Weights of a small segmentation model: trained on rendered rooms with furniture.
Rows from block 2, named by matrix and row number. Each number is 128 + 24 x the weight over its row's rms, rounded and kept within 0 to 255. All counts start at 0. Numbers have three digits each.
# conv: 3x3 conv (model.enc.1.0.conv.weight, 128x128x3x3), inputs 24-31, a 3x3 kernel for each
conv.0:125112135139081146122165109134086136143135114108134131139120090149109131106129116108182140189107118171118135147129084143106136128120118143134138110173110135147134120159141117135119124116109110162114142134112159125109
conv.1:105096110127134130125135152115161136142134150102149125145103106114114114122108165116094181131090132160163181126156118135130126136110134134111104140122145134138148131153134055133126133141117122151156163125119114057109
conv.2:127071139116163123117108123108115108153099177116103139108155131118134141122107150108092145120110122127104143119099171155114079120118122181121122129149121082138143140164143099162156146205147119143114151122132092167143
conv.3:085137138145127119143116106118094086129131089141098123147147082129156117127072121119142140112159123081134163142109147138139148139111147123097121134144123124153113115169112117177127159129173123111115127152139103118135
conv.4:111079151101107131101163167116128153128139167147089175138143094117087094121152118146173101141151093097112158126130130095131118116125165119119155101153134137120137123124080137124152075096115085085141134139143113166101
conv.5:075122124118141131167112120142118132130072160143118167148127154162123098127120136115147133163124111132144150137103123137138170134126115126171124125150156098157101106130130118126109153116107137152112138107112166126157
conv.6:145149088109195125127168088156110132132167138109122132076136125108123156123172119159104158110120075153105115143106130132094125135115112130107121134159136098144105162091112078096139100161096172162149113159098127109129
conv.7:078088154114120128152133114103157122100172136130083101125145126130122089131137136081125121133126153155096121117106115153058153130136081154168136136151141157148139072144091142110087101138116113096095149089144133142140
conv.8:073148167120131119159124124169149161165087114145120136168109146133146165159152125136121119120140136139138121119125120155091088110128119132105143128141098146157140159149129105109162141132142131136159126166096095101119
conv.9:124152131144138107143132126129122157137130129123100139132100138113156076128122144125086151152112163096118143141125129113111138133117081117147115125120112136149104115157128151095142127141146145160146100127163137129117
conv.10:127097149151122108107104116128140126164076112125148100129172152162111133135152102153155105112149133120162125107127126102141109109145118113136116114149152129144130116157116137136152088149093092155133119174095156153145
conv.11:141164129170121102084139102100143136115102118166155145151117097146168107139156138093141094128134118145156142112136093092119099149136140110087158120146142142139131137130131190109110092101138177109084136127127143135111
conv.12:110096149137139115205125110167089089142148134129145146136116143140122142138114131083133133128110157134135090115128115148142126125174140158118166136143107130148141061135125079140142151138128155118145134118139134134078
conv.13:122126116117123160125136107145126081131120168105094138166158162125101103109145168109137106094098102125137147109129150092153092121138124142116107143114138127135123102178140145103150088124119117145106136130150129189136
conv.14:112067123129159115114164085163064162129127134109114126084148118111123138130121122098130077111144130136145148130094102121167101151107105134149158107085163135054102155133136114120153144139154105144137162164141139147131
conv.15:105162148115091080160143100147078118059108128188128108105141166146115111131153139161143145119071151157123116128130118189188100144107154108130106144155124146101102096119143085145117130122103138130111119130127144098146
conv.16:123107108115154120094186131123104100128152123108140163164165167181129089146110141112155115121142137123095117161130120135155167081155138149102163107131118126118084126163147160076146135160145134160122109091112120143121
conv.17:155107123142114189124118149096149128127201090065108133137117142143118168127114112117117153124154139087102126120167198119095128120163111124163132142097102108154123131134115091139117135122091132110116128123117146121127
conv.18:155150092138114129130113143161114132136100124144152143108118177133130113152155148110130135098170107150159121122138112089154132144105126126161179107143109144121161145146154188140156140114141164174138136143128122124136
conv.19:110113114142140122143164105100136133112133161140157135114125158121162120117139122149101096094156150141122189131148163081108084157181101179136083153110127107124161143168117127112121067148154149063154138137142144156132
conv.20:122184150131106106111110114134143118150132135131152137096117146123148106183149133148134063123133195113140115133150147114098209109110095117055137135126122136148117131165101122148123183107168148149135104133142137123144
conv.21:105117129118120142119127116087118144099173143100126109117123160139119120146136152129098145121121123109124134157100151139130126118157164148140081128132100138134085122161103146114125160133135104148143175132146102131142
conv.22:114122149136141104157137134117117129129101109136133173119097124112122129141054127098152147182156144123103140129147120102136112135113141133109145159108126120112115129121152142122125131118157110103151101127181110123133
conv.23:129108154131143173131102161137126107112134151131133129101153107120144106121123143118127145105064158107158107114121117140122130154152123140141122121121110142125136151110121146123129135121096124101132077156158093160142
conv.24:134126121152125131176134118134130118172160129145139115125080132143113079148135155112160136126158138133130113091103086144137117107114142122083077188148097123161122124120104126149132168117149116107151148131118149118127
conv.25:140109090118153131134105136083129117140136193092124143155142081126088137161122112114142145119150090113146108120172131142096142140142137140143099119130114161153151128159128104131098147113146161112100132106081086126146
conv.26:149125139122135145146122147108079104150133079136095162156156105106112147151120130152150133148108073084128106131163110131184139106189108113175136144092117146111096157081089112130143132158095117107102136067117117113135
conv.27:110158124165113141134180163106081117133124150137189113132120168163081157119112112129145110116092151132143113131158152151144111130121121111110108135155126176142141146165114126082119154153127146144135124165132143055148
conv.28:116113127135147100143118115084139097116118069157127113189139177088102130119177137133146147118160137149107140110093138152099130124127088115133108122096114126108181156097141135102099100136127136115133133124132076164110
conv.29:113115139129133103112107103140186154144132122116140124148108113134116096104132136138133111074125119131120135103136157126105135154122155146115179160141130121145124119109090164157129092114154131181129127155106133131124
conv.30:116152074125109110121145135133108119159094148134132132171127123151119143103113150165116134139126178132144123148096158121143115163095142147147165077146154152114105137100153153091094157133142115131104142140117125121110
conv.31:162094098153139117109194123129128116139156163121148108107136105134115137114106127124127159160133123153108134129133118137164131125136113119142093114105095156090117109123116131118122093146156110098127124159068135139160
conv.32:097102114099114136144143116155116113142119156137137130098161132122131089149112139159087102100140141130164185118097136106100154112117063095155117145148181109124138181143093139105128110098116138126173133122142125140162
conv.33:130061161134155136102112150125104119138155131102123121120199142146083121081153121105132115146119156130151159131116127089152091109116141129159122121129117127119093148154112114104132103163136170141099102133157120125151
conv.34:128107124152089112123147083118157107100061179101146148175128130120108121116116112107135129142113174160110126141135147102111145132155127144076121113127097164102156151172153150110121130108155136144101135147138138125126
conv.35:144073162152117134133131106133131129132114147155157117117087108134185132151127112141160137155169128139115163138104135138107102115128163128129125135109158116149127085151114124127114117134101151156134134188114115145122
conv.36:139140153157130120121132085137158140129075143115137145082133132154151124143115154139148143109141118139133155168149084137074141142107165111127157127160153137137123137144148107099122140172109131153135137130119147075090
conv.37:144109127084151114112105118113146105081144153150135151111115136144109117141136129142157109098098143116150155134132133142102081152154094133135158145151122137107134149123123115113095117155108142170109148120131125117124
conv.38:121122079128135143146144118115062152113201135150112155169107128120091152120115109084143157137146102133135098121147120132149130108053153137091113136086128104118104126166149115108144114137136089154184132155091113119139
conv.39:112102086087153102122106169120174143136053176133121123118189105105142114108112096151116124106114127171126122110123111110152138159110122119124165138093135081113154124130155131102121115120149109115126179155164138116099
conv.40:115134127112127121106117133079086146153162104103167120126134120123164143146132127135090121173151124115129133172150107159099188126139124147085139127128157110133107141154159083079154139129087122146073137158130127116158
conv.41:096192164145149115112099130089087164120105137143137089154119140159143141121100105149141136098140110121127098104130137113115166102124129120152132147154126139118154149105117163147144143108088116122078138100164099125144
conv.42:109079162172114137163098123125147166114127146128146127140109107133076123114140138110115154099123117107114090162095189143116131121119122156111125157164121126132094153116151127121145166152128117127143151133121108130105
conv.43:135108139107147139102122122117133119132054140150146108155102126135088135112159140136113131149129159131103150156184110121134184148132125106139134134113122144129117109176101118101131123136107115155119124136107152115108
conv.44:178084089125126113120135128131117176099178086134102145106169107123152128118133140144166103119120099146129116138183151122101106134124137163129080163145142128124118150118122143111083147159127120089124155184121094125117
conv.45:146162115151112151125143098102108168125168103157115106118126113133155162127124076161125121147130146145105119143083085180165161107120116094107167125136124133116117128073175100067137099152143131157133174102109124136114
conv.46:132065154122111133106109109136119132098122105133170155136113143140131097123122160138097120087152134125140148155137114086097155132138114126084133116112130135156102119137133120111100116143129137118087147140137100138191
conv.47:137112100115163133142133108146095118110118111143128124145131160135152097179158069100128169129166129157142116093142177166122125150119114151135104106116093098147109096129141144136118100119123151160142148108122151156084
conv.48:112120179117095118121113094117144155115105150114125155114123138147119119148093096143090186100121117134153165144096138146152126127129116158162035130147114115121142149096104135113152142098165123125137112125128132149159
conv.49:175123136126210141146116129152120107089140149153135125150144104141134128149092191114116116112195111150160094161108155152200099122147137096112137116107131126151159139102130126155110133108072156144166113138112123133131
conv.50:133126119119112120142120186124125073180066066174153147152104133118128144114128132142111110162114098121087147144106103132174163139104117111105106127140121114122153113156126111133123104132110128121119098103155115136144
conv.51:112067156122180125117164122129151157136178101096158106126108073093138118152074118119096126141183152157099166134176119102172128112091148122106140099132155155086107162109108155092118125099148157134103121157122079172155
conv.52:124114104164106110122115124115101106157122143119119121099133106123109113119129155152129110135108118147120144140111170119111151165130110142114137150118126079126161098113119109125161145170121099113162145128171167091140
conv.53:121114093145176116104155118122105120128128142134145117089135157151161124116110107174123116152167124106096094127126138109156121124104099150123141103097118085164127143125126140157117117100140093152139102148131146124145
conv.54:158129130115166121139121136151154114127116131145155103129097129147143121119123136128145099126144147129126135132124141158099104115162181140141095094116129136121151132138135166163153122086172162141147124112101103127169
conv.55:111154149148157125146093143120116136119119097157125150158097106106141139160117115115147145112102113107095111123108191102132081104097172056128134163144149136102175147141140131159124097098133167123182132132085083142066
conv.56:133155133136166104086128110147115129163135145136114150114149130088153121123096152156088138121090117110142106109083138089164134174143095091141117151101145114113137113144105166106129149125148142093059162125164106115173
conv.57:141091125105170143123137153102123133156137125111136141114131093121103123139146142144107147145144131086145116155099112145093160111157117157107135132145142116135102070155119084156132125107147122148154125129152134104107
conv.58:119105106107114140099107137186088157121121175145143145114146149097147120135115101178132121131089124134126166151141124120106177123149160142117099149134152092143135079104142146116149110128120110147188138126135170116124
conv.59:193090153131102157112143143160071154150125116113148125105151081170128134097177131141132130096110136129120142113134121100111098158099140128106066131219148111135145151173137137159104164154125143085120112135125114102121
conv.60:121144118100163113141106131144095136119163092109111131131147137110119143125112119153117129128101154117140121124131124077163127119124168127131133117138108114148153166106096120068141123102085121073152093140100109178096
conv.61:134100127140083138115114140119123115124122124149143142154125127120163114107089140151137129040130121095132147138162129130116152103139136122124111102082152102142131140104133169109137098148134130126128113101124164144125
conv.62:164137127086158099180126110113094121114088112117175097115113096119159122157147126148098139121146119127100102124123127126084147102139144124076124147128119132155166135169119102078164145094139124154139107087115114147144
conv.63:131140114089132109146125078119130108127127119114089131106112127116158107102152140119097131103137114101136121114115150120112118108126130102123127117132138076119143141128133121092132091168090115122132062122152108110121
conv.64:127121133088123152166130123087154153146136131115121147167168133090145163119128165124158123112215128112139132154155089086154144131128108133131132158130133103139144111167081121060137096113144128130095106160147144102125
conv.65:149124108165118121115121126141138117148063129127156080084118157051136122113140076146110124118121112152096138134104130150150132134143124093119112165122157119096103135137144067110146097126101131177119132109127085116112
conv.66:161098124148111128120174142121165171112104087119123132107083135133139140125144138112175100102088128152138143140115160138114115128151133135138125083103143141106132127135107092137175105071117165137112155110139116087127
conv.67:111136118102115130139172129105145142143109140133107090158096140175098075134106160165105100159140122081146108108128107139074139174098187145142137127143130092145121156130109115133170139162148131120145152112174129125128
conv.68:105118119124126146098142102158091129140123139152102101151105118130135138123100167139093130079165141132129126125124113134100133115104111084103143145153125148101145151144096180167135131108140139132079111121113114163140
conv.69:156115160152121061118082110111096135142149138161145145148111119098135134153125139139110145141080092132177142164169083103046141140100101133086109134154139122143150143153094152167108132121152122139131142113122143108099
conv.70:118097142116123106169122171113115116131147163090135096133098127140068166117167088142128090092160171108113130134141124100137153133128107117097156131155126123128126096104121106154135098091116163140119122118144107123148
conv.71:170172107154099110126063127149116136150097032101147122117122125129080119125128125124137078141073143127111085128152098121049147126156124115166103151120139101124096101117122108126112110172138135117111143161122163105136
conv.72:145118111106081169118165101157131122124081132084131134151112171093130160113168114132170150114085130120147114133103134107130077143153125149079164135103138112175107130148113111131152148144124118123113129184165136150103
conv.73:138128127163096151102156111128086135152098119114120108115147124131100189092121113130134131121133139097130118130114160146159072114172103158139087124159107139117169086164107125140130128115105128134143110168133103138116
conv.74:144111154113195125151184120135104133129090155139130142150138093099148095148165121133137123081192133133134077158160118110126152110150142150100131103147151143141124087112135153103129111094149165106086120139105142166150
conv.75:101114124143071107160095141122147142103087120153090157126114120144127140145106132090117110101182137124130098141104145100148142134141156115112124142103160144138150132166133125121087144161122132141165103146170151137106
conv.76:161118098134162127124104098132094126136100136132136128093098139140125099129117159129142138155144113157130140172148110109118157140115150101111149119131156155109150102142125086114113120140174114143131142116084121104136
conv.77:127102153099148097147156134093119092129180165153112143119160133122130112145122089123124104131079109129115164114150117125128118129149139094125120141125127131161116101125133138129132148135103163127142128142111135119092
conv.78:116151148137088121144101129151170144165100151134145105166142165150129120111095118094089099153142138140143174124115134130109127139122140121130186109128142131134134142129144144084127150106157097106080139137159137126126
conv.79:133164151120150160156118115114126098144107143108132113100146142124164132154126106088066152103203093088097169088141158136165144147119113084133097159154121087109073115143102137110156108095147143135135107117137120107160
conv.80:130123167115106135117126115126144118150108144094135130130126108124089120151147101144119135138166126161154166130103082118164136136157155154107127121078072111146180154108150127165096173149151131139122117133157113124126
conv.81:070119092138165093108150079127155111131123105112134135148120139107171120178134106124138163111175086092114158107145132149083135148118093110116099142117156162142158146082113124128105130179123124102100116101129148148119
conv.82:133151145144084131148128144109108135139166086087098143117122148169135084094123154148123113126148088091158183094131154140144124171136145108083149121124139130080121149105137148130165152121123118123175135170086139139132
conv.83:142116117125108138154147136136114102099125115134112111108173140108100139108141110109120120158147105108117141161147102123148146159087107133119104130119130165111109115128100107129113130137141129082124100181088144110140
conv.84:081125147175183107150143150086108155117157089176113124112151134099092085141117124109133136110136128111078183107138157135141131159102106140152144116091098107179138126133113144117107122128117153099114135124123131126143
conv.85:079137135143161083100092119119094090192098140118149127117109156129164159134174122153120142149186104119154127095157126145160149118117148142120127098094152096148140131119149123148112169124112118109109145100111156119128
conv.86:139139128140100173101113111123142194117112140146124140107184112104166133138096126112142124139094121142203110141095122139152138105124157129152152099108191122157123124103137101158107155142100094133133145099143149178110
conv.87:148155119106146137138126099122154144160118133141141143096118138149156122068108119127122135120096115114138102114126133145149125104150130091132120131101133109127125102095130151124147099106088115120129079121151133181130
conv.88:105058168162128137137099151100108101121188142150098137141142104153100147134108162153151111161127150126127145123162148099093104116104156105119112093103100112139128164147122142129156152148154157122162150114094136147065
conv.89:134087151164115100140123153130124149101134095128114137126141132131114107106147140131112139134076128106128136126130122084137135138133160141126119103142119109155165099127145122114120137135147147147105129124125114111098
conv.90:120098135149107141170126138127123149140092110128119132135111127115143152126126139087123123115109152097107110164121119104130129127109107109118125107131133120160148142130103129113144151117105123121123122114124132140106
conv.91:098102155110099140175143077152085133142122125158111139162128123150089110119113132117096119120121158099120120137090105107158107139140164125151138144150066164157102154114108121095137121124134144128065169090151115112103
conv.92:159106145140146112157136152092095112147128111128148113122138145120129145152116130118107126119137107146137109127106131117167115086129124106109131111126105121150095086139123131112145143129136083133175123150105160140108
conv.93:106108109139124114109122099103177104127139115152139098078138162157087136098097123116083139134127093143127117142116117142105148149106113144128101140092115152153148169135099122108160156106136127092111130133112125102146
conv.94:131105122136099115099158127154111140126115109178132152095100107120106106152181151126169104125174135114146111146140146105133126132134110108124156161081111140112132138130159111098140122139126141106118133125168131180129
conv.95:110101141154141121149112152133112156138145093098140153131139126098128168107136170173107147134137124152139175128086142164122128128145164152132133162096101133159132128129163115135127160085127116144154112071101112126100
conv.96:125143086109131107142066124133119121115126143156139127153114143129124141117126128134168113112146156110169117175154133140125141150130140089167112130144121116115122111079123116079147121149117163091120118120070119118183
conv.97:133123145144121115147164096142107152124142123137128141162111137128139108082139141137134113108142125145109176075110153121133141193122144125105114134203137141118172144159121153119141145152157123190115135078091130162158
conv.98:181118128127173087110140089119139136133103147099151140120100164149175120126102153095124129124148148113174059149104143143073116120121103113139086131130102130146106100113101143103130154141130139132095133152125105116136
conv.99:115118116094107118094159126161104132147209142129137152114143122112132117124156175142119107164131134121112106130090171173152142144132130145121116140105148145115119153107106103113174128125112149119120132169118136122131
conv.100:118126136104156109131111103119165129126158165076111147151146114112129141121174116166069107130095122117135099121109113114183135120122128120144139136104094104093118101148111184146162125123144143162116113150139122137129
conv.101:145133136139152138133067142117090110163171126122168161109150160126110118116162126105110131149175122091139077123152096137084162139115147155159125089086117152170154116092168103097131093147101128168147135153120125095165
conv.102:105148163152150101139142129144137113107090149144146126121106119147134125143129142155148134118139158148126128112153126132118139136132127152103151122133151116127119129106179133187181134141144084122117174121104130146147
conv.103:106140142157166094114117158132199129098105138105115148071105093165122117149157162104173142121184196183133124098121116143144114145132149125094103115106201176127112139132129087109155120148148138089134094129147148073110
conv.104:150166063119086134130153164134113156101160122113086107136127108129123123100142096093114093149129127133135122169146135104104133144108121113129130132124125112142127126103113092111119124099149146095105145099152117136083
conv.105:115143127109114102120117102139080134097100162110148145129188114142147127159128173143118133136101105105149146092150089131107115112140142145120132165150148136084104122137122113121130144137116120104071111114150137129079
conv.106:109143103132131139113111128133122123116142131152125110082116149122145086115167072160141114149094125133114126138129107095166119140143122145118136176119159138169179119159155082097134180145141169154106128124160120126124
conv.107:150112161094132164163148116108145125148051149112094131163138090118099141116094112119158145101108105151092108126111109091131141150092156127107114136136139100179115141140170134107123126162130173118156130083115122106132
conv.108:154156138105096113091150127168158103091136120144132106144122109124097119129127080133124124091135126082085136115151102150117123125130105120123107127109103129132133088138140108097102110123159146132182102171128171094138
conv.109:092136112126142145134152130136130150114145091109107105133150135123148133120136118117100158147163090084127132101108092172166118146142110163102126148132139099170063101131126143115154108080107131097129134096133168157140
conv.110:119136132091074119136115129118109121106124063164143129166106123136112107132154149108125112124146124124114164095073113195173129133118123125106099140116111135150107112123139144109089095111162107154118152116140137141143
conv.111:159157137104127145109121134103145154119105154180110112198102131136158112079105134130123095128172091105121135194136107106130110137153073095114143127146114134150145107152111162116132151129154130185111134138106125095117
conv.112:146121130125179138136122130146169120112168170097153127160119112149131154162164109141135107138169128132128106128134180106107137142145106145105141106129131184126155087109064122128101125145094092095111116092130148125122
conv.113:119132143089127150134092137124127102160168122149125129144133118099132123121143167134121096159117152105158099142120193157109126102170150094127128115135106120101143139125169122158164109143091140121111121130170118126129
conv.114:144123086091101121090149133099097116140148129131121088127115108112086171116120089116108141157121100118125158154109142111128124125103113120100147148122175103130134115123108137130127129158148133129105125080101126125144
conv.115:112116159171140142156128114105172109128147100149159088122115165147101120131107133114130159151111089177110125154132157135149158172113099105126137142132179138110113136164143130160103149149131143110105135178132097112144
conv.116:127157107129079134144109103105156104087130088169132113096105145154133133132123130146081153135146146143164112154140101132102123106112101135069126169103101109133115154099106106174162118126129143157132116080175157129134
conv.117:092114097134117149124110118113113121134101138127124112125104125131145144122138145176131142143121116101134100121151149121131145130115125122154150102152150135154156114111155093115155182137084132073126091093127155132121
conv.118:131145148128167149117118082128154127116138136177111129118122133150067142110128126133114130138053174135133131116138150149107111132153118118094129122129147119085125151170076141104125127104117128122142138148168150124124
conv.119:117099126132139140150149152128118108152158118131123099097161130125114078129118163142153092137119094134175124153134123154129120138133157128107152164151164109140100162147091102109143098125134122175138082145127136139146
conv.120:090099151139112111133125143140139142129146108089131115135140113161149128126159080121157149145145153100126127162122149121137139136159101158051146124166103128125103134115125129146107154107169105092160111148121122146137
conv.121:129101170120138099122145112112147101098108100128161127165155113114116083127084164102158140131113115130120160103184111151095127151155157130113128097131155110158141141157092145133147153148118130180098133123152105176086
conv.122:052063135114157134131103140114109109138145072137126167159175140115124104107123168143135121156182106135124144161120119117106153147115106166175109146125113141161135158131097156132071163109131106095146168121106095111131
conv.123:119107114165141102135122144129107147111153119137152112133137114089050115139136130118170162130099087112137117144115131108150150106113138137130099105118138142122103139099173109148162121129133120108107119146124176110102
conv.124:158103153112127150110127137130132113107075177105103122103116123137132113147131113124140170112122117150129119135131115129126113125152147138096178134107103110136123111146123116156136128118137132113108117132098139103122
conv.125:117128142155089093116133137113111139149100115132140142091161082135139124069149124162162174132092097101146160135078108133127110197131078105157114167127129079117123131100144134084093123166094112149077145072138110129131
conv.126:086113140143114158157096169159111092138128158091139131109186129148121120134117147170127122096110122101117133130124143117149125165123125121101109134163148123160159104118122145050159166134134140115164133170140111133154
conv.127:156140134119112145168098119119174144119093140139133143088096123113109141091175117115185152114134157104133121106118113123118137116121140128115154121123083142109141150166119108149098138139123117101103099120132162123081